Weights of a small encoder-decoder image transcriber.
Model: encoder depths [3, 6, 3], decoder layers 7, decoder activation geglu.
Training: adamw at rate 0.0026, 8000 steps, batches of 128.
Data: trained on short English words printed on busy colour backdrops, 90422 training examples, 11.3 epochs.
Rows from block 7 of the image encoder, named by matrix and row number. Each number is 500 + 25 x the weight over the matrix's rms, rounded and kept within 0 to 999. All counts start at 0. Numbers have three digits each.
# convs0: reduce pointwise conv (encoder.blocks.7.convs.0.weight, 96x192x1x1), inputs 0-31
convs0.0:491472479476445519528513532515495508484485429553449532495539516486525507547516487479471518505497
convs0.1:494544519486491488501565496506476478494476484514535560509517507479525498504506466487510497485524
convs0.2:469489441511458477494505495480493485482494503459469517486504486511476459483501476517490520489494
convs0.3:514519496448498453497512497474505440468478485498481530495537462503500515485462532489514522480516
convs0.4:502529531501518482510517481481511509496493520450496510488489498524545476453493479491542546516496
convs0.5:529464525507521518499500542508547529490490485513512475492506508495470474537476502496479504587449
convs0.6:499452473489521469467479516487504483500518479506531482531475525478489533513482548469466488452495
convs0.7:507541510468478467488479497504545462502490503512467503489503484544468486455457516519502486516511
convs0.8:517523546493465505494512515494518508513483521486510491483506513515501482486478486467473516484508
convs0.9:537486473509504514515491501478486460503504510492520491554502515530484488509495556489485496525544
convs0.10:528457521473510544485531521486500508511483491492545485514510515491502476500480479493536518548464
convs0.11:453473481468486509542559504468502492522513467459501506497469535479495564510506487506511503475526
convs0.12:520466533481479519519474538491479499546529491483490456526505482496507444500533508497532502491535
convs0.13:533521475506409509506503461452562475501503516515473485427489511476512506505508479498513493503523
convs0.14:488477513506544478489511520548532494509509516489518511493477495489500550477444490489525476501438
convs0.15:511492441516435531496477501453479516515494493524488503489494472496502475486585458507529517536481
convs0.16:494493482511476482496471482458541510509512508537477494491471548482485470540492454520475491559536
convs0.17:523515456484524508470535525506490476467461496537540483524557550487481499519498503482480497508516
convs0.18:473478497505502527480513537491486514506499501497494456478479485501544461497494457502529521480480
convs0.19:455500490523521523492507513499486518501515483488513430466487510508532501490475459506493478506425
convs0.20:464500513532487448473512459473497522480493500527446545449463448492459529508491486515533536531462
convs0.21:544507482474463524519533497443472476531486537483453536488481495505494514478470537506478497477482
convs0.22:488544523492488506529476493482515471486495468499511526481528512470500478464524502490497485539515
convs0.23:488476517515499471515518498557494477496508512489489538498510507523462553495441507501489456468501
convs0.24:508488443514436485503486488537499495521531502506430478422493461483523487505566460489493489494493
convs0.25:526516441529446526502533483470524513493499522490480514464528530524545492518575472502538498503498
convs0.26:481467490500550455502470483521505522458519489498511535513481498485475550509473519501458505500459
convs0.27:501493452510461450484489451507523495490483518501479463475497498476520487503497487472514470490476
convs0.28:499463439515453481473478488499480522479520511479465470462495511474516491530540485516455479474460
convs0.29:514441501469526491495468522451523465496507488517489496510453489443466503499529482496548518519532
convs0.30:497460520516601506477470498507493525473521454519525508516482493479476544531478514492468475546464
convs0.31:487513446511476515507516514448496473498442464477503477481498517466452491477508517514460488516518
convs0.32:516501534470549529506502519514513496490484465483503512498480464462486509504499488485555522526507
convs0.33:503480492505552497525483521496555508513508538544495500503480477513511509532504497476500507486497
convs0.34:499484457508496511499522465500466500519499468473505540495484486480496527481504448511528508487471
convs0.35:501486502540514457487506474524539520537520524532510471488508458475519522538512484469500500490483
convs0.36:497485552484499512511451494521496547531509505498509480503484511485482481488479506494488512523487
convs0.37:547558526487477513513497500478521472493493489524487485504539487459508517487493472488495509519524
convs0.38:514562464554513531518518503485513547504489490535489488495535502499510524517524460490459447530490
convs0.39:549517448487466525473477488450541483465469482504489455527516501486570511482511517483493543501473
convs0.40:518482512500490531487496497511463512543481522486534470510511523492485505456475484505543471521478
convs0.41:500476480489494503522526514496459474477473506469524515485493522527461452497484482513547515480478
convs0.42:511496467498472486530457456523522515512479541492453499496459507526502469515455480511474508545475
convs0.43:498472480493495524528560537535472490535489478466525522521435528497492545478479491516564499517524
convs0.44:519514495515485552498528501465486472557500486483522448477474546464535492496491501514482472454489
convs0.45:552507510536465538496471482464515518525519525538479452479461508486528450488515462500516510535447
convs0.46:513499532554467514492491459488501486543503523482507499499474475495486508480491477504556508496457
convs0.47:516497457482482486492490511472500500470492526538488517499506473516486532503507528483490576485513
convs0.48:480475461501488543459527523492479535506501527475541481520509522540524491517522520449516527515495
convs0.49:498509522474502477510454461468489452512487531492473468492454534521511462433502519511452506522507
convs0.50:482537511493502495480513512490501502457483476541521496509483490506461523514523494484472470454546
convs0.51:492483531526549493514506510511555486505495484478534499565471507424498491532478490504541507544510
convs0.52:535492460495500494473495498465525535526486502532497523457494447503498473492484522462530542493488
convs0.53:477472451523485517499476510479516531498469499533535495534501510541485480479509528462544559523529
convs0.54:465467484508483500488445478438520549459523496503497481539482529488503508498489514473522544478469
convs0.55:474469467497509519458468501514497526510499475507531479505436470515482469497492523508502519489520
convs0.56:490448491513534531452496499508498526538514470493541487512495457519457452468480488488529525523496
convs0.57:484455469524510485488484462464525517518488463526484515499511518473496486495481504466455534523485
convs0.58:538523432489516479503518526503532513502467506551495566514499527484504538537505518497513521522522
convs0.59:521518532528505479472444454460538485484509502512496457460471493514501468466506543496487495472466
convs0.60:513521510526480516535513503483501492543515515501475466494492496483485464491523483515460478525511
convs0.61:484486524485521517524566583493459501527502503431501541500488513510475518499470474489519492470522
convs0.62:450531481517509493452510502491503453495488496474507494493483471503544507503524511500490434497537
convs0.63:466526504490497529484517508540478489476499508514493499472490532533493533524468499498440444529496
convs0.64:494513521460531462529536515466509510470479502465475574501512446502503520511460495504489516507503
convs0.65:460460506521528477514504542502478525466481508476525477518482480473476492516465484473508475519540
convs0.66:475489504499456433520492501488471501421513495488479492515503501509479529451503511500503518472506
convs0.67:506526488486479499520493484452488520493493514517465513516517478514508511504512510506507618508466
convs0.68:479457471500574515479502532515509530513491501480537533524475497511464516462477509509495505505484
convs0.69:478479555471520500541510561490525467522488490450493492519467438477481509500510514511516477496523
convs0.70:490522489564503504499469456478558519479514501505467480459493488491541488501533452492518482510516
convs0.71:465509525499504486522504498492485496493455487511510488507515517510485469519506486490498438492519
convs0.72:463505482500497464483526502540479460458451509494495502489513470526535538474498487529492486475462
convs0.73:512530538485513464501512506477499487487477479524503540517527451472515500501493454482495506469546
convs0.74:467551509517465469494537495478517470493478509532475545487495499531500508492485484474509509521508
convs0.75:505511496476469498519471515505468472477478508449488475521536517486505506455516525490506529532532
convs0.76:505477530482513499526467474471498497431534479499534499546456448479456472513481504507492496503533
convs0.77:520489488536495511490504490491500533456514477502473479494495513500500526546533468508489507527470
convs0.78:487488478506501550542453483488494505509546518485505497507530466502516473438517522471496465477543
convs0.79:520500460496514484492524476480494469478497527483448504471450545492486514477472525493497529551490
convs0.80:510515503514475524506527502475456506492477473491506478491501511489520478495486501479447480510523
convs0.81:505501506477515515471493517502446496522474480517483496481536487484498493444532490515489507539471
convs0.82:500479487510487499513461486479537539502513513518492451472506478476487438502500496504513471518534
convs0.83:523518469582459509487518499476500503505456489477526491450498507509514478517507455499502462508476
convs0.84:541485490497522512488502500496499445543440487487504479517513513469527551501505499481519491451479
convs0.85:447527483546498506512466497471507518468536551522488539485461456513506478475488487470506561545498
convs0.86:505540495488484509560530508482513483565497498507470512509469503484492520457481504510514519512495
convs0.87:499491496499503509574486519516525503558502484491482498509493501470508537460520514528456514479509
convs0.88:463487487500504502471510495497483467499517469512452476462508475475475525464462484501457461483469
convs0.89:538493520490539466529519522533521475534467488494539481513473515484514520518496477498498507484500
convs0.90:482496496500510492456496478460510512479476500504477492505491505507526527477528500516500526456489
convs0.91:460517498472469494507510480512465487448530508476506493481487574522479539447465535528510483477511
convs0.92:514503552487526477480503442533505480474475489538493482525509496496501494513496528474501459531544
convs0.93:497540466529471522535471465459544546502519520537501459514494470516509502484524468485463489523496
convs0.94:489515496512459503555531466512498523505511500511512491501455484530521497474493493494492513452535
convs0.95:460478499530514495469478481484521532458508528521467502446453463488522474507501504505489560504464